{
  "dataset": "rendered scenes of toy objects such as cars, trees, mugs and chairs",
  "targets": ["count", "its colour", "light from"],
  "num_experts": 8,
  "beta2": 0.99,
  "eps": 1e-08
}
Rows from expert 6 of block 6, named by matrix and row number. Rows with one number belong to one neuron. Each number is 128 + 24 x the weight over its row's rms, rounded and kept within 0 to 255. All counts start at 0. After the name is the row's rms in percent of the matrix's.
# up: expert up (model.blocks.6.mlp.up, 8x384x192), inputs 128-191
# down: expert down (model.blocks.6.mlp.down, 8x192x384, transposed), outputs 128-191
up.98 098 [132 159  86 155 161 114  93 107 125 152 110 108 107 126 103 141 148 137 115 127 156 120 153 111 141 181 126 111 131 111 115 143 125 141 117 133 104  83  98 102 110 146 109 163 120 120  91 145 125 161 152  98 148 119 142 111 147  89 117 137 136 149 130 113]
up.99 097 [107 117 137 156 107 118 162  91  68 105 130 143 161 141 127 113 121 121 124 122 102  90 108 132 139 144 122 142 132 132 109 129 122 126 118 124 115 113 107 118 159 119 119 169 143 132 143 102 144 174  84  45 155 102 100 125 155  99  86 113 134 149 112 102]
up.100 090 [144 146 130 112 106 141  83 142  97 141 113 114 152 128 121 140 160 105 125 155 156 120 177 132 154 130 122 134 162  90 112 157 124 137  69  91 119 122 143 172 133 146  60 154 169  98 140 148  96 103 158 121 158 118 110 106 127 102 142  82 126 138 155  98]
up.101 098 [129 169 126 150 148 143 148 117  96 149 112 119 127 152  87 123 138  95 154  99 110 120 149 110 123 128 114 129 138 108 161 139 120 116 106 102 119 114 102 122 138 111  52 133 108 108 117 155 106 118 134 125 190 173 133 153 150  91 144 124 140 125 143  90]
up.102 107 [128 139  97 154 140  82 150 103 126 112 124 154 150 103  89 138 119 129 134  88  90 124 127 148 158 113 125 137 142 102 147 125 124 139  86 149 129 133 103  94 113 130 112 160 100 134 136  92 143 172 142 102 127  85 107 113 143 132 112 139 152 163 166 149]
up.103 112 [126 187 135 163 118 121 127 135  95 124 112  97 168 128 106 114 143  94 136 107 119 120 167 126 151 124 130 127 105 112 137 140 119 120 113 102 149  88 110 127 144 128  93 178 125 134 118  98 113 167 148 131 145 161 125 131 121 102 144 110 150 146 134 143]
up.104 092 [152 119  60  79 130 160 111 159  89 103 119 142 141 126 106 121 164 104 144  76 150 127 150 105 118 140 131  88 159 136 118 122 102 118  98 126 134 131 129 144 137 132  91 137 149 102 101 139 110 118 125 127 140 154 122 132 152 119  94 102 155 136 107  97]
up.105 114 [142 160 105 124 160 111 119 163 100 143 124 115 138 136  95 127 147  96 114 120 133 125 161 116 153 150 164 106 134 109 135 139 135 122  97 128 154 114 100 108 126 122  97 162 124 130 116 111  99 137 159  99 163 180 116 137 129  80 130 128 155 163 137 115]
up.106 109 [130 138 133 161 142 120  88  99  96 142 125 121 147 119 106 137 125 112 166 121 126 124 152 119 145 156  89 145 111  83 169  88 152 124 127  95 128 123 109 103  99 134 104 112  84 154 118 147  87 107 117 133 122 200 174 158 121 103 158 110 148 104 142 107]
up.107 090 [137 147 131 145 145 139 146 129 136  85 135 118 114 103 139 164 132 135 111  87  95 117 120  80 153 152 157 147 111 126 138 137 124  95 100 138 108 158 122  87 103 154 136 151 141 111 118 159  79 155 143  83 163 142 141 115  94 121 124  95  97 152 162 124]
up.108 083 [143 167  97 125 151 166 123 110 132 174  94  97 134 136 119 123 145 112 109 123  98  74 148 131 107 153 151 124 150 105 158 128 124  96 119 103 155 101 122  74 138 167  94 129 100 140 122 163 145 115 131 119 158 162 124 104  69 103 101 130 140 166 117 107]
up.109 103 [163 111 139 149 106  85 115 119  92 128 130 142 151 118 145 115 148 111 156 158  91  90 123 134 158 150 131 133 107 119 147 138  76 148  79 105 121 146 147 160 145  83  88 185 167 102 131  95 105 133 138 105 139 106 101  96 106 109 114 140 136 141 129 140]
up.110 078 [137 150 144 112 121 148 137 140 108 109 140 146 140 150 137 120 141 104 197  99 113 110 129 106 107 128 151 118 131 121 147 169 107 130  67 140 110 183 127 149 127 116 113 141 167  98 126 127 122 117 131 106 115 127 128 119 122  92  94 111 159 126 118 110]
up.111 101 [124 159 133 105 154 138 129  91 140 196 117  77 128 119 125 165 119 133 118  97 150 106 135 139 118 130  98  99  82 114 105 114 132 155 143 131 132  86 108 177  98 105 139 177  91 140 101 150 104 149 161 122 128 162 137 114 135 139 121 112 128 124  95 105]
up.112 088 [152 152 100 111 130 138 129 117 140 149 118  96 122 114  95 114  95 104 144 139 102  97 163 117 115 169 155 113 111 134 168 134 176 139 122 134 132  83  90  99 151 144 134 145 115 106  97 154  96 166 103 161 137 149  97 106  86 126 159 118 161 135 145  92]
up.113 102 [123 150  81 133 131 126  98 153 101 164 129 107 125 129 111 161 126 156  98 121 114  94 178  99 141 169 156  96 117 102 133 133 110 144  96 128  96 135 147 141 108 161 107 153 154 110 113 138  98 149 143 134 137 155 104  94 106  90 121  94 118 157 121  89]
up.114 087 [119 136 131 132 138 122 134  97 103 171 101 109 155  97 104  95 102 137 153 150 127  58 109 140 141 151 124 105 119  88 123 132 144 132 140 123 136 115 108 132 169 125 115 163 124 143 115 108 128 172  93 118 120 108 138 127  90 112 118 104 162  90 108  93]
up.115 086 [152 148 121 127  94 160 107  99  93 163 133  88 164 106 148 108 192  84 150 148 154 134 153 135 108 174 108 128 131 135 136 125 102 115  85 135 150 117 125 155 105 114  88 143 152 163 123 157 109 128 112 124 100 160 119 121 105  83 119 134 109 133 134 156]
up.116 098 [139 144 103  93 128 112 109 114 109 110  95 114 167 134  76 123 101 139 128 119 146 123 131 149 136 127  98  92 123 123 105 137 120 143 121 130 152 125 104 172 112  88 124 178 151 126 159  87 138 142 118 125 134 126  80 105 128  98 113 174 165 152 116 135]
up.117 107 [116 183 119 135 173 150 102 109  91 189 110  92 144 109  99 156 171  86 151 113 123  93 150 112 110 145 147  87 136  84 166 115 108 118  74 121 144 121 128 132 102 144  91 135 122 128 114 166  95 120 153 132 142 196 123 112 120 109 141 116 106 157 141 138]
up.118 125 [119 173 131 143 120 107 110 123  95 141  93  95 136 152 101 130 148  81 126  96 136  99 184 116 158 162 132 111 123  98 121 122 118 116 109 108 128 109  95 148 139 117  83 187 122 108 107 112  88 136 144 115 148 149 128 119 132 105 134 119 177 139 118 113]
up.119 095 [130 210 157 163 152 149  90 128  94 126 138 128 140 147 108 160 156 111 181 106 125 136 120 127 122 116 126 135 121 123 119 173 132 161 103  82  97 130 107  96  94  98  96 135 119 139 104 155 124 135  71 114 147 139  90 135  83 143 140 126 111 119 132 134]
up.120 099 [141 122 106 139 130 130 147 118  88 106 101 107 150 117 120 114  96 124 142 156  80  91 118 132 124 153 125 124 110 142 115 162 140 155 120 132 168  99 102 104 166 114 113 182 162 132 131 128 138 158  86 125 156 110  92  86  68 122 161 136 109 109 126 111]
up.121 097 [123 129  91 161 157 114  87 139 137 131 117 101 115 129  83  99 167 146 103 140 153 102 181 124 181 165 129  69 131  93 138 161 132 141 102 121 110 151 117 152  97 137 109 143 154 109 101 129 114 147 147 145 131 150 137 120 165 111 104 128 139 151 159 109]
up.122 116 [134 150 105 109 154 121 127 125  85 119 101 133 134 154  78 131 132 104 138  91 161 132 147 120 146 146 119 117 166 107 115 126 135 137  89 114 149  99  84 155 135 138 109 155 143 117 141 121  97 131 110 131 133 169 107 142 117  69 112  98 156 120 118 103]
up.123 115 [172 130 109 140 144 138 104 101 127 114  84  95 168 129  70 120 146 105 131 141 100 102 137 149 152 129 103  63 133  91 128 113 105 154 106  83 135 129 124 151 158 111  62 132 177 109 143 116 130 123 135 129 173 161 134 139 111  85 147 150 117 111 130 130]
up.124 106 [101 145 146 123 149 126  77  91  98 138  89 110 151 132  59 142 150 120 146 123 152 128 160 115 163 139 126 118 152  79 122 103 131 137 121  85 121  95  99 118 104 157  70 143 150 137 142 135 120 109 137 135 142 152  92 144 129 113 150 118 119 106 146 137]
up.125 105 [124 126 117 173 139  97 129 125 106 106  91 140 144 145  83 143 104 134 121  94  88 139 139 119 165 127 133 124 125 101 119 124 147 147 142 100 120 145  95 139 148 118 108 143  83 103 165  88  96 154 107 100 125 134 118 118 123  56 146 117 171 131 125  88]
up.126 094 [124 177 134 130 139 156 127 118 122 141  95 126  84 114  98  85 135 130 139 109 140  77 137 127 126 108 131  97 168  92 164 133 152 112 111 104  93 129 110  92 134 157  74 137  91 116  92 177 116 135 145 117 199 166 148 138 152 110 103 125 138 119 119 117]
up.127 110 [ 98 105 123 178 131 132 128 103 123 157 116 112 145 128 129  96  87 133 173 120 130  77  90 148 117 160 139  98  78 115 149 145 114 145 154 131 126  87 138  88 126 121 108 176 103 129  93 155 149 148 126 119 124 120 122 131 130 138 134 145 151  83  96  97]
up.128 108 [136 132 114 118 114 108 102  88 110 107  72 112 147 141  70 146 108 116 118 125 139 143 170 129 165 130 105 119 142  99 122 109 131 126 132 104 140  82  63 157 127 117  87 151 137 114 134 100 128 126 131 106 141 133 111 131 127  58 143 161 136 124 118 116]
up.129 098 [160 188 139 134 142 157 104 141 136 131 115  94 142 155 128 162 133  90 110 120 164 151 159 127 111 122 132  86 148 137 112 113 146 133 125 100 106  53 120 163 113 151  84 135 136 105 104 147 113 129 133 115 122 196 139 164 133 110 164 128 126  79  95 116]
up.130 097 [149 181  90 104 106 164 117 150 125 155 117  95 135 102 121 107 140 115 203 111 153 128 137 143 112 134 132 108 140 131 141 143  85 101  80 139 126 133 114 131 104 154  96 151 139  89 114 157 123 115 147 138 120 136  96 101 122  82  98 144 105 134 107 121]
up.131 092 [127 127 134 119 133 157 109  74 144 152 122  92 131 155 129 147 112 108  98  91 109  69 152  90  98 164 160  95 127 111 131 138 137 123 167 104  93 124 168 145 121 160 115 142 136  71 134 160 122 144 102  93 149 142 139 157 151 119 112 106 115 129  88  86]
up.132 107 [154 169 139 172 131 119 115 111 107 119  93 119 158 141  82 108 142  82 137  99 111 117 149 138 155 140 135 105 122 118 156 126 105 143 125  94 153 124 108 127 130  99  65 161 122 123 125 117 107 149 133 119 145 156 130 136 145  98 147 103 183 129 150 116]
up.133 105 [132 140 141 161 110 118  80 127  94 131  85 115 156 135  68 114 148 112 117  84 162 142 144 135 171 123 125 127 153  83 138  95 108 132 144 116  98  90 131 114 109 152  93 148  90 124 140 115  94 104 129 136 129 173 139 154 153 119 148  97 127 121 175 128]
up.134 109 [181 128  92 113 147 150  93 123 112 122  83 108 169  90  89 118 145 124 127 142 131  99 133 148 157 149 134  67 126  71 142  82 110 145 130  99 158 113 138 159 137 107  79 127 162  86 126 101 105 116 156 126 144 164 154 131 150 114 143 131 113 141 107 123]
up.135 088 [129 205 126 124 169 131 103 153 107 127 134  95 132 154 106 127 140 135 134 109 152 151 116 158 126 127 172 119 110 133 138 136 144 141 122 115 142 101  93 100 118 141 137 135 118 154  97 161 128 109  78 135 111 135  77 144  78 120 117 118 154 117 128 110]
up.136 096 [129 118 115 168 104 124 124 132 136 130 129 109 117 156 109 103 130 148 152 121 133 124 172 106 155 136 124  89 121 107 125 114  89 137 106 114 105 124 133 144  94 110  88 120 163 149 103 101  99 122 105 120 107 167 119 137 147  92 119  87 150 136 150  99]
up.137 101 [135 147 110 137 122 126 119 121 133 107  97 126 146 119  96  90 101 135 184 122  96  87 126 122 145 131 136 105  92 113 142 142 109 140 134  99  89 130 128 107 130 160  68 176 129  81 126 153 115 175 104 152 116 137  98 101  94 115 156 128 147 122 139  94]
up.138 096 [147 156 148 133 111 138 146 138 130 165 120 125 136 172 126 122 165 103 138 109 135 131 119 133 110 133 125 114 145 126 143 121 121 130  65 145 157 106 150 145 141 115  83 137 173  89 128 124 119 102 119  90 135 111 136 156 166 108 144 130 150 105 103 105]
up.139 109 [124 126  98 141 146 110 104 112 111 112  72 108 133 164  59 131 113 125 142 146 138 103 171 127 175 142  94 125 124 102 122  91 148 140 116 118 128  97  62 122 131 122  60 151 116 101 124  99 115 144 143 131 147 141 141 126 137  73 106 143 140 143 139 111]
up.140 099 [148 162 102  95 168 158 133 153 111 179 139 126 139 108 138 151 143  83 159 117 116 132 140 141  94 146 175 152 117 145 162 123 122 109 100 128 139  91 109 119 108 157 128 118 157 119 132 168 107 138 123 125 121 163 113 119  82  86 141 128 108 115 138 135]
up.141 107 [130 125 107 128 127 117 100 120  96 142  85 122 162 152  76 116 143 115 139  84 146 147 174 123 154 114 129  87 148  99 117 117 145 131 116  82 157  85  96 151 100 138  70 142 139 120 134  95 110  94 142 130 122 137 105 126 138  56 165 153 152 123 135 125]
up.142 096 [106 120 122 100 141 155 114  67 132 153  85  97 124 142 114 179 117 124 144 109 123  92 169 107 124 145 118 133 139 119  87 105 115 133 151 124 122 121 123 159 122 112 126 162 101 108 126 138 102 133 114 103 157 180 131 119 121 106  99  95 128 147 115  81]
up.143 095 [170 164 116  93  97 146  99 137 108 144 119 127 175 130 137 134 170 102 138 145 152 134 188 129 123 132 122 113 151 128 132 151  83 130  87 120 144 131 126 169 160 140  66 136 159 103 155 140 121  98 156 172 159 129 106  84 102  85 132 137 123 132 150  99]
up.144 093 [132 119  98 133 113 136 107 149 104 151 102 121 187 107 108  93 141 132 166 151 130 101 143 148 148 146 105  91  99  78 115 109  90 138 107 123 138 126 119 158 129  87  64 140 168 119 118 110 127 145 120 111 127 156 117 141 113  80 126 143 123 151 129  91]
up.145 095 [142 128  90 129 115 142  96 164 105 146 115 134 141 144 108 126 191 135 128  67 149 113 173 131 134 130 136  84 165 113 125 125 117 118 113  85 141 123 130 155 114 136  47 159 121 115 132 154 121 103 156 123 150 149 131 136 159  99 122 131 177 123 127  80]
up.146 090 [125 146 142 153 138 156 118 139  76 139 135 128 129 124 146 142 146 100 158 125 134  57 148  87 121 163 155 108  96 128 102 118  99 108  79 113 119 115 155 121 139 144 103 130 122 142  93 149 130 142 105  93 157 134 132 104 152 107 141 148 129 159  88 155]
up.147 083 [106 204 142 156 150 122  75  98  98 108 122 127 118 130  86 110 155 122 146 107 148 129 135 119 149 112 142 124 157  96 128 149 141 130 117 109  96 109 118 128 103 154 109 133 151 147 113 170 120 109 112 150 140 169  84 128 104 153 124 135 139 148 150 156]
up.148 113 [132 151 137 168 143 122 102 129 109 120 105 101 127 150  88 132 177 108 133  69 121  90 160 121 154 153 129 114 145 111 153 129 106 153 112  87 113  99 111 147 120 115 106 149 105 106 121 145  80 118 146 112 164 164 135 133 153 105 138 125 153 133 130 108]
up.149 101 [129 129 100 149 110 116 126 148 131 131 124 117 110 144 128 137 142 137 162 122 122 120 184  95 150 170 140 112 147 116 123 116 116 110 102 121 103 115 122 131  96 157 101 132 134 133 113 128 109 165 123 122 124 152 134 107 106  95 122  84 102 139 140 118]
down.98 079 [119 100 111  67 133 114 105 144  79 130 160 120 107 118 133 160 148 141 130 158 147  97 116 139 181 127 135 105 192 127 129 140 112 144 147 113 113 142 118 119 125  94 135 101 132  83 110 157 113 129  95  97 106 167 134 113 116 106 145 127 134 124 127 107]
down.99 094 [ 98 112 133 109 110 139 159 122 137 104 137 148 155 146 106 124 125 143 167 127 115 159 133 116 121  82 120 177 146 136 102 104  96 157 174 125 105 104 105  95 129 150  98 123 104 134 136 146 178 146  84 156  67 126 125 151 126 111 126 121  88 110 151 106]
down.100 096 [101 146 144 106 114 118 108 136 124 142 120 102 168 133 147 129 131 129 131 147 147 147 103 151 120  88 147  89 112 114 112  91 115 127 180 133 145  89 139 135 150 133  72 149 127 115 117 145 162  94 116 154  91 165 170 115 120 102 149 173 131 143 119 134]
down.101 081 [127 134 123 123 145 132 104 122 130 155 100 114 154 114 131 116 150 126 114 169 124  92 110 159 160  91 145  88 160 146 130 163 130 149 169 138 174 108 150 152 149 104  69 125 108 124 128 142 178 108 172 135  94 118 154 110 118 142 128 149 145 153 118 135]
down.102 092 [164  99 109 136 128 125 151 119 102 112 119 144 172 172 100 128  88 136 110 108 124 185 153 111 144 123 123 100 130 117 115 125 104 127 125 162 148 158 145 113 135 164 112 139 124 128 177  87 144 116 103 121 145  88  90 125 131 123 145 117 128 118 156 121]
down.103 070 [ 57 125 165 112 181 118 137 173 110 135 109 142 154 139 116 120 163 155 141 150 111 163 110 173 130  72 163 129 138 118 121 156 135 183 175 132 116 127 170 119 136 128 117 118 120 113 133 164 119 147 121 113  83  96 119 141 129 111 103 116 105 148  97  99]
down.104 079 [ 64 105 133 116 130  92 109 153  70 125 147 121 175 123 110 123 160 141 136 117 134 127 109 145 137  64 129 104 169 118 116 163 120 181 122 130 139 133 159 140 133  96  90 132 101 107 128 113 145  86 127 110  95 118 131 143 120 140 123 114 151 130 133 140]
down.105 077 [117 130 142 117 144 159 156 163  93 131 154 154 150 150 131 138 112 133 145 139 135  96 145 148 139 107 129 132 123 117 125 152 139 131 116 137 123 138 147 135 149 139 133 118 110  94 143 130 132 167 103 114  77 100 156 114 118 106 105  93 100 102  57  59]
down.106 099 [ 91 127 153 134 173 154 126 178  74 107 167 129 155 125 110 135 166  90 111 158 166 146  85 159 137  81 144 142 125 140 121 190 131 159 115 156 153 132 144 174 152 114 123 133 129  76 136  97 143 152 131 110 140 126  94 141 146 121 122 114 126 177 108  96]
down.107 104 [139 127  83 159 150 100 134 144  53 132 118 105 145 144 113 148  90 147 122 143  98 130 164 158 159 133 157  91 116 119 141 125 103 167 165 134 120 124 156 108 165 146 114 117  73 114 169 139 171 133 143 111 125 136 136  92 129  87 153 139 151 118 130  88]
down.108 084 [ 95 100 142  74 134 152 127 155 173  87 147 148 114 149 131 108 139 149 116 169 130 104  84 133 108 147 158  94 137 127 157 111 128 140 153 111 121 132 167  96 100 125 153 105 135 138 143 163 104 156 101 119 126 160 145 166 133 120 122 155 138  94 107 100]
down.109 115 [104 153 111  94 118 124 131  84 106 160  88  76 132 135 101 123 182 157 113 132 106 127 123 140 145  75 143  95 156 123 131  79 112 156 125 111 101 100 170 119 131 122 101 117 124 136 124 127 134 121 130 108 118 151 167 138 108 146 136 144 136 130 129 138]
down.110 092 [ 98 156 152  87 154 168 101 131 115 141 114  89 150 156 106 113 144 145 149 147 136 123 112 161 120  74 146 107 121 123 132 121  87 199 140  91  94 125 144 156 135  73  95  92 108  89 120 153 157 139 142 123 101 167 156 162  98 134 133 117 142 150  90  76]
down.111 110 [160 132 131 124 133 114 120  86 114 135 125 127 129 128 153 133  80 113  82 144 122 104 131 143 120 170 148 104 126 155 148 106 151 115 160 131 139 133 131 116 111  90 121 135 130 152 128 164 138 128  86 106  62 155 135 112 107 115 141 183 147 160 105 135]
down.112 087 [116 134 138  61 147  99 125 176 163 180 125 104 132 144 159 113 101 124 111 180 101  84 129 154  99 112 166  71 112 149 145 125 122 144 128 130 139 125 183 124 119 137  90 132 147 106 138 154 151 126 169 141 102 129 123 131 113 139 160 157 120 128 135 144]
down.113 107 [ 95 103 140 123 119 106 105 145  87 128 137 124 147 142 130 149 108 132 156 133 133 102 121 161 130  83 136 114 164 115 107 121 106 155 201 106  95 116 147 116 139 134 125 139  63 111 148 145 131  96 141 139 134 148 150 119 129 132 133 136 133  80 141 121]
down.114 098 [138 119  96 155 115 119 108  98 105 130 107 118 131 105 108 125 152 112 107 142 133 100 184 113 154 130 148 124 175 113 127 112 104 150 172 117 139 127 149 101 144 109  93 135  90 178 141 137 116 118 114 151 129 173 142 102 157  98 112 124 178 132 143 125]
down.115 108 [144 134 144  98 172 126 117 154 119 166  92  96 129 111 107  90 127 118 127 193 134 123 114 187 155 116 123 111 130 115 135 121 146 170 132 139 134 137 133 118 129  66 127  90 113 115 136 114 154 147 130 136 117 185 132 122 102 144 152  90 107 161 173 143]
down.116 094 [101 153 131 132 165 155 126 149 114 159 145 117 129 140 102 124 133 132 143 147 134 160  90 163 106  92 175 146 134 130 154 129 146 147 140 129 128 113 149 105  95  95 140  98  92 124 110 166 180  84 103  83 110 175 108 155 128 149 163 106 116 132 128 111]
down.117 091 [ 93 140 170 114 117 131 127 106 116 140 139 118 116  98 145 138  94 101 128 178 121 114 140 128 165  99 151 103 116 150 114 142 113 155 116 129  99 139 157 122 140 119  92 148 100  90 148 118 138 141 110 123  91 138 148 149 101 136 110 132 111 164 107 132]
down.118 067 [ 76  98 139  77 125  99 126 141  87 152 145 136 152 152 155 117 129 177 144 158 102  99 123 158 154 111 160 104 131 107 114 148 147 170 147 135 142 123 158 116 119 130 130 110 114 101 128 141 176 112  92  88  94 109 143 124 112 124  83 139 123 147 120 105]
down.119 101 [141 133 114 114 158 166 168 133 160 127  92  73 100 137 119 107 153 117 112 121  93 145 184 109 164 120 156 112 113 164 145  79 119 131 132 138 111 118 140 107 166 137 175  97  85 119 134 117 122 140 152 110 117 129 116 136  90 128 169 129 132 158 128 130]
down.120 122 [144 122 101 148 117 113 115 113 108 163 102 148  99 160  98 143 133 105 143 106 138 137 181 123 139 136 134 170 146 112 133 114 110 156 146 121 144 108  95  81 129 122  96 129 101 162 140 112 143  81  74 147 145 161 125 137 163  95 111 130 157 125 184 119]
down.121 120 [105 108  90  95 105 119  84 140 146 144 151 108 122 122 140 138 124 123 143 145 175 135 115 155 140  95 118 130 148 117 113  99 131 140 156 135  80 116 113 106 100 140 110 122  64 107 107 165 117 113 105 142 131 174 146 113 156 129 117 154 130 149 151 123]
down.122 074 [ 78 107 149  97 143 140 134 147 116 150 114  85 140  82 120  87 151 159  96 166 137 118 124 131 156  72 137 119 148 106 114 127 153 113 143 103 122 104 120 131 153 149 118 156  90  81 126 146 163 142 130 129 152 121 116 130 113 116 127 126 121 185 124 112]
down.123 119 [128 144  71 121 110 141 118  88 108 174 155 113 126 110 146 176  80 147 128 150 124 149 107 157 141 140 123 149 126 126 166 111 130 136 176 120 102 110 126  93  98 152 140 107  81 108 110 154 142 129 113 138 101 175 146 158 145 122 134 138 114 137 166  99]
down.124 112 [131 149 109 104 145 166 146 116 119 140 105  81 110 161 113 104 156 129  90 144 106 129 141 110 162 112 169 106 128 135 131 119 123 122 177  66  90 120 139 135 163 134 141 119  78  86 154 151 148 124 154 105 156 175 110 149 127 136 148 141 149 155 116 108]
down.125 083 [ 83 151  74  90 183 143 142 134  61 134 124 144 157 139 116 151 138 133  82 164 129 148 115 129 120  96 139 135 149 121 145 163 137 126 166 119 117 121 138  98 126 165 101 181  79  99 139 148 131 106 132 120 132 131  91 103 140 119 130 170 104 167 147  92]
down.126 095 [112 151 155 125 151 150 123 127 116 128 154 163 120 178 107  97 171 163 112 164 125 121 102 115 119  73 157 120 161  87 125 169 162 147 151 114 144 143 152 120 115 124 115 109 176  98 167 127 154 158 169 116 117 110 124 163 123 169 118 123 119 111 122 131]
down.127 156 [154 122 116 138 103  87 113  95  95 144 108 123 123 146 122 126 106 128 125  80 120  82 177 116 164 159 126 131 164 125 152  98 124 131 124 109 179 127 130 116 115 120 144 140 111 198 148  97 109 107 107 134 130 157 149 105 133  88  98 105 185 103 163 141]
down.128 104 [155 111  89 102 146 145 147 135 118 173 110 141  98 138 129 122 133 146  94 138 107 154 138  97 120 146 168 120 142 122 168 119 128  89 195 109 133  98 140  86 140 154 115  92 103 100 133 168 171 116 127 108 114 174  89 126 107 112 169 133 110 118 125  90]
down.129 110 [ 85 116 156 169 145 102 153 142  91 120 153 143 114 141 123 141 120 141 116 164 114 135 117 121 127 111 166 157 126 135 105 158 142 111 196 143 142 109 120 113 140 109 111 128 121  94 142 114 152 116 139 107 136 117 100 122 135 119 170 142 135 147 129 134]
down.130 114 [114 111 131 109 168 128 136 171 129 151 146 151  92 137 118 124 131 156 122 144 145 145  99 175 137  93 143 121 132 144 167 187 117 187 142 105 129 122 130 125 128  46 122  74 151  92 100 161 134 122 137 114 100 140 110 150 101 132 143 109 161 121 141  96]
down.131 098 [135 145 122 108 127  96 105 125  75 187 143 146 142 143 145 156 132 134 149 129 134 141 115 153 127 119 145 108 165 108 135 138 137  96 141 130 160 107 129 122  92 151 113 154  92 167 166 117 149 133 115 136  87 166 151 120 124 106 119 138 149  97 132 134]
down.132 080 [ 53 132 132  96 104 120 127 149  83 122 134 154 171 144  98 104 126 146 132 121 127 151 109 144 133  62 135 173 156 115 133 182 148 149 134 137 157 110 118 143 118 120 104 136 131 104 142 140 122 117 139 134  82  89  94 114 110 107  88 143  92 144 117  86]
down.133 122 [121 128 113 127 147 158 196 115 137 117 169 145 104 129 147 114 145 129 111 142 121 134 116  86 134 146 157 139 125 175  89 110 120 106 137 168 132 107 121 136 153 160 159 103 106  73 154 114 187 175 166 112 126 126 111 133 157 127 133 123 135 159  92 119]
down.134 116 [177 123  61 119 122 136 133  80  88 136 161 139 138 122 140 199  52 138 117 139 132 156 120 162 159 139 109 163 148 145 154  87 129 159 162 161 127 103 134 121 116 154 126 128  88 120 144 137 150 136 122 142  99 156 153 113 142 122 154 132 118 121 152 109]
down.135 103 [107 150 120 130 153 156 147 138 131 174 123 124 121 128  81 108 156 129 106 153 126 118 107 125 134  70 162  96 118 136 147 140 105 160 152 109 124 140 144 134 172 110 128  74 132  95 117 133 129 106 191 104 150 113 107 147 106 190 147 114 113 142 127 105]
down.136 081 [105 100 130 116 120 109 125 161 126 132 149 162 112 169 128 151 123 136 167 129 136 159 114 151 135  94 140 146 135 150 112 141 115 172 163 102 104 146 130 106 122  97 109 119  54 108 155 130 176 105 128 124 126 154 155 131 114 144 125 171 112 133 109 126]
down.137 101 [114 178 113 110  79 133 138  89  94 159 122 102 133 144  95 124 150 145 125 152 118 151 146 125 130 114 154 129 143 129 149 118 107 165 185  94 134  96 133  92 137 103 133 126  79 138 154 125 142  91 115 154 138 159 145 132 153 147 106 149 156 129 164 132]
down.138 121 [132 135 166 132 104 149  98 119 114 143 121  94 145 117 140 115 150 108 159 146 147 132 137 134 136 114 131  82 125 121  92 118  74 160 127 128 109 147 171 167 151  88 110 113 142 142 124 125 181 132 116 147  80 146 147 125  99 142 116 118 137 144 132 143]
down.139 108 [131 132  94  71 125 152 168 115 103 150 137 152 131 135 128 112 121 136 106 144 118 168 162 105 114 142 126 155 152 140 168 114 128  85 172 147 135 100 136  86 131 167 139 103 105 140 159 146 168 137 139 129 101 124  72 104 119 104 125 148 125 125 135  75]
down.140 131 [105 130 152 136 168 121 150 178 102 187 131 172 134 104  92 109 120 131 160 144 150 146 121 170 147 102 139 132  82 144 162 167 142 155  85 155 189  87 104 120 138  92  96  87 160 130  95 140 141 113 163 132 122 133  96 144 134 111 145 108 128 127 147 122]
down.141 084 [123 149  92  88 142 129 149 162 148 122 122 113 119 126 143 111 123 149  93 155 106 112 141 128 156 101 172 113 131 122 126 123 143 119 167 127  95 110 156  98 132 160 117 114  70  75 149 180 149 140 159  51 113 155 124 114 115 133 170 130 144 138 115  74]
down.142 092 [101 104 150 109 101 133 117 114  82 131 118 141 154 163 148 112 161  96 128 116 121 166  87 137 118  83 166 115 183 108 140 146 150 130 115 131 164 169 149 147 115 122 136 106 137 141 162  70 130  97  99  95 111  96 115  99 127 108 142 142 150 163  97 144]
down.143 112 [125 105 154  93 102 125 105 137 135 137 136 109 112  98 115  96  94  90 140 181 149 104  96 131 129 150 127 137 145 128 103 145 134 158 169 151 155  94 144 124 156  87  99 134 132 103 100 160 186 120  78 153 112 131 121 147 113 137 150 140 135 122 157 137]
down.144 091 [138 124 106 130 144 114 119 119  47 150 136 101 146  99 139 170 133 147 135 129 128 131 133 152 145 134 126 109 145 132 129 157  79 172 137 124 107 132 182 112 107 107 107 168  87 118 119 131 125 128 102 109 121 157 168 125 140 109 116 166 140 135 141 114]
down.145 101 [ 92 102 129  93 113 114 124 141 135 130 143 124 155 116 109 111 106 129 130 164 139 104 122 139 126  87 148 112 124 137 131 101 122 198 170 118 138 106 126 117 154 124  90 100 119 116 125 174 149 106  98 148  90 146 133 159 147 129 126 133 150 138 128 129]
down.146 085 [147 143 131 139 162 122 118 136  98 136 163 104 152 171 140 137 127 108 166 144 111 132 121 127 143 111 132  68 119 112 144 122 113 136 137 128 110 176 181 115 126  99 135 117  81 139 143 124 160 143 140 105 119 141 146 131 113 128 136 149 153 103  92 117]
down.147 097 [117 123 145 106 147 130  90 130 108 160 145 129 106 160  87 132 162 143 113 139 145 106 141 151 140  85 146  93 144  98 147 118 138 157 116 100 100 145 134 157 135  94 144 133 105  79 157 118 131 147 166 111 123 115 111 147 133 152 133 159 127 135  92 129]
down.148 067 [135 132 114  97 148 127 100 159 130 150 129  98 153 141 103 119 120  85 139 110 136 155 113 136 169 111 167 141 134  96 146 144 143 144 173 116 152 131 156 126 135 183 108 149 144 106 107 115 119 109 112 165  99 155  97 133 110 110 160 113  66 147 144  88]
down.149 096 [ 85 118 126 107 126 121 113 156  99 143 139 123 133 180 129 163 151 145 114 145 127 126 131 157 137  70 145 107 139 116 111 146 141 168 188 119 132 131 145 131 118  97 120 158  85 104 149 129 132 112 126 128  88 143 148 114 131 119 112 142 146 132  82  99]